{"model": "segmentation model", "dataset": "made-up waving flags", "train_examples": 97500, "image_size": 48, "crop_scale_min": 0.8, "horizontal_flip": false, "translate": 0.06, "color_jitter": 0.2, "num_classes": 4, "encoder_arch": "efficientnet", "encoder_norm": "batchnorm", "encoder_activation": "relu", "encoder_drop_path": 0.2, "encoder_depths": [4, 7, 4], "encoder_kernel_size": 5, "encoder_stem": "single", "encoder_expansion": 6, "encoder_widths": [40, 80, 160], "decoder_norm": "groupnorm", "decoder_activation": "silu", "decoder_weight_standardization": true, "decoder_widths": [48, 96, 192, 192], "decoder_blocks_per_level": 2, "decoder_block": "basic", "decoder_attention": true, "decoder_upsampling": "pixel_shuffle", "label_smoothing": 0.1, "init": "trunc_normal_002", "residual_init": "none", "optimizer": "soap", "beta2": 0.999, "lr": 0.0043, "beta1": 0.9, "shampoo_beta": 0.999, "eps": 1e-08, "precondition_frequency": 20, "max_precond_dim": 512, "merge_dims": true, "one_sided": true, "adamw_lr_other_params": 0.00093, "gradient_centralization": true, "ema_decay": 0.99, "steps": 4700, "batch_size": 128, "epochs": 6.2, "lr_schedule": "step", "warmup_steps": 140, "weight_decay": 0.0, "adamw_weight_decay_other_params": 0.01}
Rows from block 5 of the encoder, named by matrix and row number. Rows with one number belong to one channel. Each number is 128 + 24 x the weight over its row's rms, rounded and kept within 0 to 255. All counts start at 0. Numbers have three digits each. After the name is the row's rms in percent of the matrix's.
# convs0: expand pointwise conv (encoder.blocks.5.convs.0.weight, 480x80x1x1), inputs 0-79
# convs1: depthwise 5x5 conv (encoder.blocks.5.convs.1.weight, 480x1x5x5, trained with AdamW), a 5x5 kernel
# convs2: project pointwise conv (encoder.blocks.5.convs.2.weight, 80x480x1x1, transposed), outputs 0-79
convs0.87 100:147123139135141119138078116104098122142120147149165109132140142096179144100106139148133108140142178097089120122126102074130127098151125143149099079114163141144143126110135150068115139127087108107113141185122148119113137157093147152147118120
convs1.87 101:148133158124122093101126074083103114103081114099125142125136117122157141132
convs2.87 117:122164144175176159121127178124163106173124139142130139166118160125128122148174137123114118147160097100132120154142114164131111128174127160099076113153151105124102129134114149129138132141112138114124109078096105181150101146154130136144128139
convs0.88 119:125121136113156109135154171120142103130105118160130110154139128131190158137099163121151122128127128157129104111149125130167137118168140116150110131105112146137136104102124148111141138135138100095112205101100113140092090117117091163105078080
convs1.88 099:145122146112116131146143122147111139222127132128139171107125120137137128108
convs2.88 128:143117147104143149145129120117126125166143114110138107136188194115153126125084108155106108150136129117119115124138130136150159129116114146141090132106161160076137111130176177148118167153166118133138143144118122171108097128126103139133078092
convs0.89 090:157079121169137152126123076117096129095153169131119138115152147119127145126127086164126084113134115079098132152083105105114146138125141157126139120111159119120140151132080137134127126131111134092139115155158169115131113108108179175124096146
convs1.89 115:084109141133154079121128123128068126128122127085106147148151105122138154136
convs2.89 111:105137147170183105119154123094150150189175073147093153129121114160131139115159150146103149125163124135131103111155109132128121136132127120150142174127133156099114114106125105123159140149154133115105126104128119139149153134125184173096138100
convs0.90 092:147081112093154109168119143172175136131104161112163095170146120101142079115106137142119144113139142102136118108130133141104108140111155130140091096161134158125124098118115137099102097103147133127116136136148152124147136163143081169076121102
convs1.90 116:121072125136119123076106136155123140083119142132147085115145098132098126133
convs2.90 091:151168100121096146133115162119154110145154087127116124146135137122125159107135143116152121148147089132140139079118107155133083118137118151091161169098139158122133132105079116127173146105153164176150165136123110127127128110137159102151135186
convs0.91 104:076166129091118113128117154136146130134134147146154085141116122158122149147133161134182126121136120118132154138106103146116135078170123190134152130092156075127104135142115088099151133090128150150127098108082153099127108141115119125125134163
convs1.91 102:106146134123130093079085123132132089081160115095104107108120117123127115142
convs2.91 105:116119162155091122143139176077105116154110131099110168131135136148129153166120120171118139118122096129132132101146082140119090150123142112152099145153112167140116105143125123102132122172078143129130087146128141132173146143087175123147144160
convs0.92 066:153108126096149140120122148177104153141091110107123147147108130097148134094114119127186113118144106170162092074130135137155160135085154134127104164162126153150153159117137113098141101082162155133120152134120136130138137100100104117126089118
convs1.92 112:151125109117137144113106083135140087133083116155123103090088135103108104114
convs2.92 072:138144146113094137163140121136124112139126168146154122108137113107143130142141145152129103139150153140105134178095143097154097102124103088098135134146106126209133144122132132149098129132142091103136103160084105157120185140092160116148095140
convs0.93 087:109118119127136154135110193100181158137120084104164110106110125166138098119120166139123120114108155140159171119144164129128120140157166141080122142160132108119148088130092123117122106151116082135126122119134144132181111164118142132125118168
convs1.93 090:147143118155136123148164133133128184109107099187128122126106131098119092122
convs2.93 100:147124099102129135155104122105128116143120136144124132117182122161121143159184139158121113151156125082160118135191146113145119108124144121147108117107116148141122162092126102117106193121144112143153123125102137123112135143102095116169199134
convs0.94 099:128127144146110140115114123130098134113132110107159125088087103149131112125083114190152123142096084160126163148088146129185128152166161151121137159088126108120130127162149103139127114141137153119144111136118122088137191137126172115109129116
convs1.94 101:095124117125099087098121106110080083139132109126129151147179128120143144135
convs2.94 113:168114106104119149133111120079177146102128157125110160193117089148111135108159160111099098114140163143103118127168108136139114106115139138086081112152131159132148132126154132099092170129138128086184125132144121114132132109128128152129135137
convs0.95 107:156122156115118137139118123114132121119116083109146108110091158101135117131130112117116106144132118105080123108157149135156158100146119138149130126137160186198157125096151136052100101152121107139155153149111134140151164131104088111116110119
convs1.95 100:163164160114139177137133097131148116125114103120107105095111089116104102109
convs2.95 124:102094142131099140112180096121141122160131090103143187113101103160165107142094164094120104153127147107147134144094128159144121125103124144113161117145145118141131136138167167110104132085082127145146143136106154076127135142107113109096115113
convs0.96 095:140118167114118160121146173128141100164107134106128119181109098108101170138122127114127141110127076119090106130121136088139130148098127115142098160122132175080153119139100167128123112114128156127195082123127159157143142146128142111137100124
convs1.96 103:110103141129110066092090142115131107174135085120139124115126101124112120140
convs2.96 100:169158118113083159167169139087108137144138137134125171153167076148134130118140115139114105134123113134098147149149127155112128172144120133140146124083112193098099142117127127139095141114134139160167124119132105095165133130156127096095109108
convs0.97 107:127160121133116144156130146117131180129084153158050141139127117125121140132174158110181130075139109100111149116137122100118153129110130106120138142142100099119168112134096145139117129111090109124139111115142108163166140164154083096126136136
convs1.97 092:153122145143132129124150136146114201089147100124153085111122128139099117112
convs2.97 111:102128109112134100118142126149083181080117097138139095129161124084117116112132137102122143147088152172112118104139081100117180072116169159119117127123133164090132126121102116131116150143093133138128150120161131104135128086107138148101124131
convs0.98 071:157126095158098134133125103146148153084151117144141134143109136154130136117134101109160137108104172161088128089124133134121117169129122111117106140166163133107122084145096185152137135157124129112150096147134156164143096176119159148118075129
convs1.98 105:132095120101079137127160111128151085085077144123142119147138129148133120109
convs2.98 074:127098135080105071127099130150103094102122119146130142137132130122111172162102089128183131171123145145103116173102164112169167152113105133133136149138139106126165127141153099153128122085128123122125114118126132123152156100133122132191143111
convs0.99 085:130118157140090150128155098178133124142148139131111130145127115108116168141131116079103128153114083150107081115144132167139171131101146124157122179116108148118139097133158150131106102147162139126177186123141106113108119083109152130135152114
convs1.99 104:099103142103130101081131119123121150076132079098139118116110097111138132147
convs2.99 103:139123121155151123111133155153124126119131135127158143122091133101097084132104178094124154103128111133135153168148108133141090112141140152066134108156098086138121129109134132140110137136105149115140092102065090088137110164178150111144133146
convs0.100 091:140140148142146151134082116104137092141116133135113131134126144137118145128136186148143116109109157182127147167090096092147174133116101138131161104121140151120134126115121137133112169090094156134107061082110152119108150077123116146125119155
convs1.100 100:113139132116121113088110201153159122079127120154150144119109120140138133119
convs2.100 112:126102119134096148121133123107069150106119140122107089094118116106134084122134100149122131100126150140139151099145137128139094157141127128118105179063118149152129090143120118099099093143151172172128169157106152119155145115174122119104120145
convs0.101 122:089155108107143108134144174139142094154117132116128131152128145118149138153123169132094127114112121143151127121140130166150099154101127108151151142143109132101118121170130101190129124085180146144129149107069112114079120124195118141112125122
convs1.101 097:146103110125130106078109114102110154137153171107161136177151138125155128129
convs2.101 107:127122116113147116087091127151102104135124183164182130115071150109127149131144109108090094153131110108133152121140130131091143138154140117170113109141117133096128117135169138122142130120135128124165134142124176098124149125190067103113117136
convs0.102 107:105173106142123117132121127102133119121145115110154135091151150138097099159128133149136128165123117164119170138173154119115107123146117124090128131123114078147136098159144145106189164160111096163146086134108083108156089166150116121123147142
convs1.102 111:151148140144135157162132121120129108056072142128121110145139131135146150147
convs2.102 113:135096153107146109162070112188096122110118115142170100103152158126126151127104107175131100125125114097129137142103111098086167175110146103173121111113078148125144122118140103125148121126116121124112085142115125156110154108119105124141100142
convs0.103 126:122103108157135178136151144116121131165142131068131128119131127088138151095111149113153140166144102139117163098186138149113134165149133153111097132136159117128175131121090110135099080118106130065106151101155120114123147151100112135136125132
convs1.103 100:121133145133122137120160156122137138222154125116116165123128134119146131117
convs2.103 131:157117106135144128132105120126109159123096161098093156120115124109120126123101150146147132214132124086123133089129088126124128147107180128120209134148129119118096145125127110134119132143122126094068162147156121114111152143140120157117119132
convs0.104 088:099174115148113120102172172103146108136125149116140142142150149129150127140116138081120126158110145148178163123146118109145136168076139140139130101150128081099099108164137126154128130108139119151130097107072116136120090118144096111110120180
convs1.104 100:136143130147106123106126123151074085081136166105112099151162111123124138121
convs2.104 100:149148129092148138111114131121115120116121161109145092101147108112144158118119124139130081127114145111122125119128153135104107086093137066157120099123105096128152120153164149134140113124160078142129106158166171114121150119119117113051172119
convs0.105 118:169120112107149131121142083157150099129128109113117112105122120101107134061134131139185134138167109144073114120126149120147145117115156147154139130148162127083120085177128161113116120141120156142131119145120117074121157119120180099129141143
convs1.105 097:132140138145110086112144130118097093083175129152148157087130120116115133102
convs2.105 100:119107109135130131162110114077095121115119110118122155162155133159167122146131107102042145088141108143065137155146093146135153074116142108136116105097139141133153158129103101144103136129106145122142112113133124117137123118158130144132128179
convs0.106 098:101104123127111169118144122117118121077105125107156126108159103136121115158123144187173152147173109104107151143108158139142155131184141119134146123146111113135112109148080142115156125143083088110133128105118155087161145132132154108092121097
convs1.106 085:122091105127117109130074107108146139113101126123136199156142139130146136120
convs2.106 104:167078141128156156145103099104157130137151106127144113143119096134105155159142160141111114119120171161132137115113160123156151147116117102135071106144123111155174118128136166106131122139126160100121119117114175079156151086145095161119151146
convs0.107 117:160124128096121091126154079130112114160120130103148113091106164102150139117099153149125159183148091143103137117140142128159137161115140155131133139121119113115080115133111092098149121141145147110157141144081134129103184138116111109087177108
convs1.107 093:123142150133126144119082132157144126217125157128120109115134104125126120125
convs2.107 104:115112124086104112122131118108127109117126117073107172120118088148136083116111150150155111152155141133133120150100126136148122127113149102111189155099143084167077156150164111134136095146146188108118119123114138154175145119140122142130140109
convs0.108 071:135086108145136141144098141142072155116136120141137088176130117119139134107083129166137140126123108155126114149138171067131128116128132110122125127102109125100119135093129111122130104098183198086130106150144170132109155122116152112163134122
convs1.108 105:098146158139117089107124156109073097146159142100093121136160113124125130128
convs2.108 084:124104157157142119134155127156121155133118108111098167083138117117126141125158143113082093141062136148161136093123112142105124129170125109119120103145086168118143124129126093127146134103186121139140141109111156110097167106129157138070120124
convs0.109 103:112106134144137150148086108116098132138141122142116097140125107148157160184103135152133137105144111135126103124122109073133177126089104149165088086116145115160131166121140130072179102122108133140114096149100142117115133096096150138157139140
convs1.109 101:113137112075110143133108116103118090096152103101139090151119113100099120100
convs2.109 113:101154113131162149116136175129144135136145129092136124147163118140144144109106168131143122159173135142114110126142142133149132104136149087097109132181163136167099141114103085128096161171120096083148124141133080151128094136099163150118156133
convs0.110 120:106160137146143148102158122143129121173103120107128125118080142135131173113175167103099149083138110121113104098122134131125183129112099107128123177110169144136143103140107128140138091135165101121163190103110105123100128130133107131126116096
convs1.110 095:122142153112108109124134100135077071090116134088114115109124141145158104129
convs2.110 114:153118129107122154161105095133106120112125122093129116081148126130125118159083128209115134108148116117142165120126139088141116111132134133131147119115095134138184118078185160129143121080114105111096126168137153140136132125133089130112098117
convs0.111 092:188095128175153114145093126186167134145117162139142129140110125138169119083115094111126109097126146153122102154118112123120126140097160128133089103145137145124115115128157087178088123109158159133082124160131108104101124126113136132147117119
convs1.111 104:141133114134137138142086124153157094066115140141107079116153140126096135131
convs2.111 104:136153168113105136103099131135167112175146132103157145122157127137103140136140097160150110165153092125116135140087166113114116118142090143148144167146146161149126121153108175102124120161143127134137146090087128166099148085133121103175114108
convs0.112 096:091163091118130140147132135099144096115104144145134139141097164085145125150149146175121129147141075126124097061137167110128133103112137150077169120121131135145136124152137145109105123152139088115150132160113113169091103106129137126174128123
convs1.112 095:117124157107143080108162116127103123161148135120108088189126113133135143147
convs2.112 103:112154147118139180130115129135129141089136104063136095133138099159134121166110109110120116120127129116125128116091070111141121146116160120120126139110120142143156154138168107080163152155126169146149141162132130193140123121146117144097076126
convs0.114 076:128128132139136159105149135077156127137141091116146159132107130133126140107143095143112139169164123149071120096124141132107144106108125106125155149146073103135125073131083139131127109188128127157140164118101113096117177092140159137123147147
convs1.114 106:130145110107131152119049098128134149091131165144147133115155144119134114111
convs2.114 084:118090115124111082138141103122140166147137132136105101148092111120139139123104149136165142140111168149151112103140132119120122115123159150127097127109094128129186119128121107087082137123130080100120102143091172134150129114082151152062149105
convs0.115 118:122101150150166165155134135141165101126115107146129145164102078094166126131152197132102129092163166114126114073140156115104140144107140147132131133141126146123137180109121122115122087101150092107121106110119123123103117080110102131135125126
convs1.115 104:106135136128130141127144135144151125225125136130116095092142123123138142129
convs2.115 121:158084155129181135108132149135132160156155111123155105129114106124135114106123126162095115117118117115146100086091116117117121178081163165095141087166083112091136156127113130133140078141138120123131113110136152108118129106144144184142111124
convs0.116 096:125154136108127121105135182105112128085117134103125157151149135134111116175157125085114157120160156179119115103183144129096170125141113130144116102156115139136113130091109132141123179117122092078147145088119166145122117123103105095115114114
convs1.116 092:139137121114123103119123093089115091106164181165154100139119116103114134113
convs2.116 097:124173091160119117101115154116141118154129098148083144106154147137122083130121121120120079096085153114178096128165118135102099122179131157134133122129109130138076122108080158107132145119178131121154159132125138145096119113114124104148130136
convs0.117 101:108130111094122130152142123121085086108123115139136075162151111149075130143108176166124123151159119102119164128101163149118161101191123117117133155071141117132143107137127157116110133153112121118151115090112148111116118110166120164106121121
convs1.117 100:132139109111136120126095099112128142068094148098152099086131134124091108139
convs2.117 100:138165126145114090110147165141164134171151131117141132115188175171173115071117118106166173124141123159126113116147162126153144129132135097134086130115167121106108121122079124138109109140121099134127152139140120154114104139100162135152114130
convs0.118 107:113114113124154124133106161118131132117089150138143120101128136152131112125102105175169131099096107104106136142089121096154093132149153160153130117133108100112185120107145108099149083154112106165110123182140150097126186139120150112115164138
convs1.118 096:127133155161124151132175138117140105172115122132137190143142134154157149148
convs2.118 109:150172126092140099116145111124148142133144119106147147132121137123140118063111111147126191124112136146174136133142116110109147116130147179103121111118129087079132145177163120095123107154150115101114140133133130126080086119137120116088087097
convs0.119 066:118170129150112089132111159146094114137134144111146119089150157126088116101081125126125134132138170139159153167139177134125100143155124115109113100123130104148116084117150095171132148131112172145080125130110111116148078140155134170123102146
convs1.119 106:072120119120132110095112172133153087146092130123169116094118116132128138121
convs2.119 068:134105158139143120128129104154155180111141071131117150121081112121092139132138128134188147132115134109127125104147127153134124116087115154114104128178125097088149120121115163146150085148136115133172086126118122115159114073108148115136101158
convs0.120 101:137110117154101125142114142110127124152132109122147151128178148154109153135160123145120122105110107143099152143147107140082143128165130079125114114061155107098117111104098099147126118141140123112160173112141128091118129082181096170100098134
convs1.120 089:130119097122150089084098124126108133126158135165123199132149127128128136113
convs2.120 100:152116133110093130137122121100173119130155096129170124135122119148103122131108118110140158163129157151158118104174108100086125156111133161116134115141139117123073120112119145087089144202112130113124184152141150120118143122140080137156122150
convs0.121 135:124095168107142166087132158106133147131118085098145130132069140111126144117155121071164155113146167120088104133154122144161167141139152130100108116157111130136142099123117131125131142118126059097153141103086168133137114133142108124136136132
convs1.121 106:127092096131134106093146138121080106179127084137124114127124121121084138128
convs2.121 114:113129106129092157094157139088126154107178089099171158139130133169117124121116128142113148136121160150113116158151139193140141138142095091125153170134143140095113101131099152100122141143129126115143139128174133126177153134114150167127167117
convs0.122 111:084117118092151172109110152119151133109143144098152108107109138111110110154165124135125115157150127122132128080120122151126146166131191160070150149117114145166124106140124121149141112133161056108160171131118159139143127129146120155127106126
convs1.122 102:103105157121114084117093130133113136155072139114120174097129106131100126127
convs2.122 101:105157129174155171088140140129133124139159117141123112145125114081127122116142181094120149158140174104093149169123136156127111165107129155109154094142140149152091090118088137134112106098108143138138120094100136148128166118138100111124154088
convs0.123 106:128173118130092139130175122103170108093171124099142167121147123165095124141140144131111114114117108117107113149146154122115093184108119125134098103157118108124152126117090132139112132200086139112144118085110108130154106118135174123153135133
convs1.123 098:132125116137136116077078153152126074106157120139167153134152139118140139128
convs2.123 090:130122128129095094181107094140147154127145103176096114106117080167153137120092151117108152141120164133139126134100137099121134078134141104124115108089108154096087160135164132103133098136121104101125162127157139108117114095131136185117142127
convs0.124 104:152108126152150184124115137161151108095097128170146088098120095103133133154175128124146146099142143126132125140132134135162115127144114175142093112152150160119137120113094174120119138072127130094158123120152120095154119127092135082108104096
convs1.124 093:128128146105146101134157149156133136209139162146139126137144143151150147122
convs2.124 105:116111108108129124113124123113122136098136125162099125131181101131107079140146124082097131072124133092152102135162080112114109130142132162132106127095132157135132114115094156152138139113129128096122098153154105158171070162149164104132098124
convs0.125 139:133137138123120103115132127163161143148121144133128125156144148146106155138141102113156141089102097131116105157127128170087102129138145126133172135079154093095107110132153108125131110137140151177139157126135083092094070114189143164115132120
convs1.125 095:136147153130138122160147145143122172193108113115127134130107094116124115080
convs2.125 112:091178085100118140097141115157120110145108133134140119148115116108152136123117123127116099119116158133113152166160148157134138112130129113118114077118174133111166102090152080127180162090164127165159165137141140100128117135175107125110126137
convs0.126 090:153129171137100110128141165164127109137146135108133099143123098135067164157137133132153122084112128096115109136122104143118126138128096136171171114123144115090092138109082145175159160096182153111156123107117158122128091152141136131141119131
convs1.126 107:122125125146146153092078147158165173109143124122111137160139121102092110120
convs2.126 070:093124085183146112055109131128159104127109157122137141112104135141105150127146126092125052114116148132135144142117129128100128126166125141120140166141141102155130110082115149135138116123076126098101147110108146121077129119095124099135132132
convs0.127 113:083159085115123169102130147135136127079116134100111162141148155122123103157175141129162170138162124159148151125172087131101148101102123177114111075133129132116137134120146113095148137080144121142118133106110121121137137096117086142122119149
convs1.127 099:129153126115142135100107122113116075170167151139155155125113135108129112078
convs2.127 100:159125108155109156126151107118127099133086124136114158099125128093141103159130132104157144106099105132145136063151135107136139123168143200131107129125138072143085146133122155104156113128164116147119165162118136121096122110148092119089120132
convs0.128 115:123152108138136124093135165102157100150117126119155130134106142142112145128142115107140117093138132150121135109145160170126145159163121126127134176127184091100154107100108125135102111167129109151153139078128103103100178106165083095093101132
convs1.128 103:142139138130124096105108139143091107089111119095076178117128163125111136127
convs2.128 122:157140148130099164138142091120093123120175103100181115119122147137164115108089145102140196153138137125088149126122138089143167129106118162165115126107163131144106140124107141103152131098103082130131144128162127133131124113109096157102149101
convs0.129 109:142157110111112148154119095125111142102075087159115094099095140181113125140160136154157178112147132161152122141102174100152133109144114135162095130118124148146131165118173117084135113128137149136160132128098107128122147117105125096153155101
convs1.129 084:128148129132138099146174135128151133196185137152123102135108129132127144130
convs2.129 095:084139128068110088124140101085110183126103092141088155106138121143130095139129115102121111074116145133143132134127139123129100116126136142122108121092143136158180140158173122140136131089133126102150123123118107165161121162140119092151122086
convs0.130 075:103094107143132104113116184152130137141130126093142122128119132152097153158101100096098120088154127179173137145138108141138150162087139112132102151159114127080161117159121107154130102100126128142145099095160159158118105155170125130103135144
convs1.130 099:143109099116108118079137146143083125107117123146150071158109158122131124107
convs2.130 084:144185107158152109156114148105150114123089154175130085142102130083108156099121153109110155125193107117114156136164129133145097112180106140115114114118135101100118089145113144131107164107146132126150139092106132155119115140155148142126145136
convs0.131 123:133085118153127146112091140098137113162140159103156133138133160120170115130111119094137081140121165153145157098164104134122149120130099116103151123140145134108148076142100123106114162142094095145155120107126131127125138170106110189103079108
convs1.131 092:125127108093123105129125122125139172103052103126124095149158145114129121139
convs2.131 095:185124103130108095115150104122130106124118152164141146126091166096101106131131115116102122125129146122151119122164180135196148110114134127109122125127136116153094125175144141090120134133157130107177110082146112119134121123114143064151133092
convs0.132 091:134120156129131089129146124147103118145093132093175127096107116126109149122124133177150134141117116148117164099115133128184127144139171131128146159125129095103077148155095121121095118180124140129152106143090201110103146098142133142103125122
convs1.132 101:159132110132114185173122085143095103124120097113127146142148144139102108139
convs2.132 089:097081115137122085118135159130138127113121115084101116134172150114109131155097131114123137138131116150114088138114157137117125117162133092120132102085140054148105170180142132130119131148108147126089095115155110181142140135121125126177136116
convs0.133 090:161158135134140151119103108106139113145129119135100157144129148113129160106181135129133092112088135132096087124136148112142138152166125116104134128136137098149142078091114181164107130177089087106153153105147138135082117102126140156157137158
convs1.133 108:114114119118134141119141127132173169075083091140140160102102148134121131112
convs2.133 085:117108148108119079120156164146128094086096133098113108139167117106130104114144091130159130084149097137144145131155115123147126134150119138117101116095146111067150143165116109110118117114134120120133083148083154112121164131133144094101154187
convs0.134 083:144123109174124142125084106108121125140153149170175129134145171146145145156136127117087087111136133118130115151160141144121125133147101097168140109115160113114076116147101099155137167132176156159136144098135108105094131106168126160117115095
convs1.134 104:149162132103116155134112095116134127138169128134134144059134088133137162131
convs2.134 076:119103064143113138110097111137127120092142130132165098116143114143122145122108152158173151119148147137128160138162118127114109120165143154153113144189152159099155118122156121126113135130106071096150160098145095145101133144095115176155117130
convs0.136 097:142138123113137140124116125134149139123157146152115160153123107110167096128120133082082139173132116106115093072165061125103125165074110164155108125124125133144132136157158130138147127086181131145140140125168115110136118131132091136107112121
convs1.136 100:091097129119099092098114116125117111105119164149136122115179166167123121132
convs2.136 089:085145142159126115097159125135139127146110149119100094081089121127134151102160100169144078105146114086134113092115165129122122129136122107159133148161134119108118140133129098110150142079105103127133175111123170105116165131115091089092123127
convs0.137 096:164117161175098170100120150088140118156118125139169121098160123124124129130155145130120137142151076115098132093153110077137088149118139138133086146125095121135127124116134144108144134150123129073165143109106121128113095136082151105181131142
convs1.137 093:136107108148129160111132124124177177072102111162150104121123145113123132131
convs2.137 098:102111131149143079146157107115136106158120101128066166122133136135157133088153117124128174137122140168112125120132091139120122125134168133117161163110134130127164127144132059124096138114119090141117136155084153113147106103100116153094105093
convs0.138 099:090149140139116096130144173129172110119112120117143102118119137164100109113102118154167146116116139170125110128104125117138148098129111121087120178168104158119142077137076126116147162137117108149155091138123094118186114160107142140138134095
convs1.138 097:152130130128147129125133162160103192115085127140154114094086133123144141124
convs2.138 108:121143083134169113128157135178113108140103088096117114079153132101114146118123145124101119145169122122177085124156116151116094124144178105133144135118105165103111160110119095184132187111102134144109116138109130120125118119130157133109121139
convs0.139 109:114178117105105161163130128113112100116117135149095105159146134114108142147141108131136141113119133116105143129123139111121160127109112131126084086126143205103134124132107163147150165095098139130168077125096176134175130149090104108130108131
convs1.139 096:122110148129135132100064127102157148175104104114113159160150144117139126132
convs2.139 105:109116141134101147142111147130110135096172115143110114167174157142100167102161114118107138107120120090141112174102105136114100112110102092163115118096113172106129142120122166154109126097161181089149111117101156128161134149129095136157124130
convs0.140 111:118144120121104112099127077137137123094135146145131172130137137111159129193146131126080143168133097149135106118124123118109140126086102110171136150121129090100109158122121132108200123121140125156133143130149133082128125122157132081094172133
convs1.140 121:146130086100072138109078091102115116112130136118122118109109096121132155123
convs2.140 112:136129119159147119154130167145145123118133108092159125136145141153109097092129165176176151142141111152130132122157110103139123133128151148075106148140120157171177089136107136094123155171113107078149117131088086120151153144124143143149112139
convs0.141 094:086133135154162087154145127133160112150130138142147124149147142139124153128160139134156149094119150128150095111141172114104185097143116075140137146137170135146084097101075107124121136144133117106139144129139151138109085113129143131127098066
convs1.141 099:145135130109131105137097171166154179102143177135144096142145140126142137120
convs2.141 091:138124137132105142109145137143109145126113152131176180112104116106150157123132117103083101175120079124152115119143127108106104159174117109148124151142116106141086151135172124117158168106092147099111086093138127086089136093115113111135127127
convs0.142 081:107125142132144140097152156114099116118120120121094144146142142137139125069130143129163169185165168156091106140151109126095153115099119142111151099121093129120119119117120118156137178109132125097102128107182132156161151093115087138159115154
convs1.142 092:160163121147148152151186159112113090091124126119150135103114115125149147143
convs2.142 106:129131134149141139115071112124086118121135164151121103105140157120127134146121106157067116094159067116101116113164102123119138175122143107142116114124071108137099160137091122193134120129112148110117097144099122103120138157137150140139110134
convs0.143 103:097136077126124149117102139115118126088109119093161125119157157099127119135117119118129126147111111170147132106148181135096141136147158145057142125154148103170131093106118110141167136123147107097163163129131173157134091127123139104150093146
convs1.143 092:093147148160142093148113121106113094150180150116133131168160130149132107131
convs2.143 111:124107157136116129134133130098135156105129096130115139138105118171120120122089112160154147117123130108165109144102072138153161113129165150128112169147091167123134125128115149130182135141171143115110088154111141125169098142100153137074103169
convs0.144 102:166137171124115096135112119146170116104133147156168088133132124133118115119119165161163100108137111147081094114131136135120121099126105123166141117117173126112120146151123106086104165115169192105076117117106106125116125119142093121106126099
convs1.144 098:141122106100093075125101145114108174154128094134168149128107148145135124120
convs2.144 096:113116114121146107091150099138086069123115084119125143130095168115145149075125110152150112125121136137146127136145135149150161151142134153121109198130132146129147129151156160124110116098144144144161130143136157106144122097069134179100113122
convs0.145 114:129191152125144165154129182090154107116121116133117154135125173110131137103169175149117135132151117097084133108154140078119132117124156134071135107142123117106141107112109104158067132141114092123125113122117110143135106136147152093142133139
convs1.145 094:143174204128145124125091118121115113120119112103117145160120120094139141129
convs2.145 124:092112128142145138182106105151121105089106099129127111090153190139140136140134080122156140119118079128118135139092109083128140129094140159162149130113090114135158168112142114135138111076097114110102117119135108153116116150142102124169110109
convs0.146 083:155109161115135147120097129146111135127141156116116154142098104122116157107103090104186111140115093105101108149083139114125114195135138115143119116091122077150124152133127106178175120104121138112100126111115132133134116123138143139199109118
convs1.146 097:151119141133145160148136090135156179066120110132102138113122153117157120131
convs2.146 098:132157129117099147136124143101140072142099144148152119142131152106124151147151129133126104091086109141091137167103103115160133113137111071107131142124154110159174169115159107107096136129154155150149097139156084155134136134149139088170122156
convs0.147 088:174155104121139122134144076139105083128097160123155149109149144075098158130111097105152158113123124134133126086141161144113141148141174125124131128146153092127108115120070160118154137160135136117117171139119145147129099121153137125086113082
convs1.147 108:141138133142132122117096132120136155075106092142167088109092171141120124141
convs2.147 082:159101147154125096174125126170150093113090189165132125127114142117109157117134138103139100132149104132142103154128116133165127139114085110149135122106089078085120152160144126154129158093135123112100073142113132125101136124095142104150147123
convs0.148 105:124126160109128097096172162137149097133131142104176111134159110152084105122131117137113145129150110114072087147131118132124127133134130177183140160168147122108086091123136112137140116141115142112168108138107132070150140151109136120134163104
convs1.148 100:115110134122123097132106100115171149207112108132107122111101125127105127138
convs2.148 109:089130112113129114136132142143146110159120184112109125102090115138075111127154101128080123129141146108093107136127113156128155119160166130153114106150088130130134100146125095143143167145130115179113089191137097110169110141152134128104108112
convs0.149 106:140120109123112168114124133116107137108140121137080140171128134121138117131166121111121101131097133126166143128179124172082118117163094131102165078141116139152149144090132153146120155102111149098122128080160137163166063131140116128144109123
convs1.149 095:117153134120127116099138123126169133059129176136172112138111129103137139113
convs2.149 097:132141131131132145118113157127153124142106067136069119102148091131114116130172120096151086102131169116137101129128135136094117153126121147154089106144142153123124121134125151176122173114131137125139125137140103154144123137145090151192066149
convs0.150 098:133084134123147128104094169157137165135133090123145138129085106102128152124128091139157155093109112133152135116140140117115100167142179130160145106132108105111096165131109123161149107101134154092095125101153164142104085080135117123170128124
convs1.150 098:124107141153140126132179120141101084135150150087082102121144141104111116152
convs2.150 096:113163170160149130117156151125111114109102090094138108126123066129114131114128134076116163128120134154147135142156117116083132134150123137122163101102163137080112109099131134108166161166139134158141127077163116119167120099150137128098130152
convs0.151 094:113151083144111140105132153117145136112093129107129168129109123133144152137144115091143149094128097200159131109131167167109146131181105160095166146140141101126127109131116090119114105141148115133128140067132110096127113133123107134134145184
convs1.151 109:093091104106136110140097117114079122164154102144155160145097133110119119124
convs2.151 095:147128162145123161106145131098176150152118114137139129127112099136116126156133171126185161106129117165101128115139100168157119112154127146113119070154122103156112102137133150123113125175138141181158175131087100099122128166140123121104132127
convs0.152 094:135142113133142091140101125139154167149129154145117146137105128132143154041137103079178179111112154139125112137106106113114151115114140133146100145136110151122159133134137098129132112110140105129132153133104122118103156201096098118122167136
convs1.152 100:125088080104140145145100108137105111172123125129138100120135106105085110097
convs2.152 124:070131153113107102109096168169126145124157128128142134166146087177120137118116128106182111144171156127118096170089128177129109125134130116114122147122125135170144106098111119095134090153106113098124152166109110151108140130130151152138125122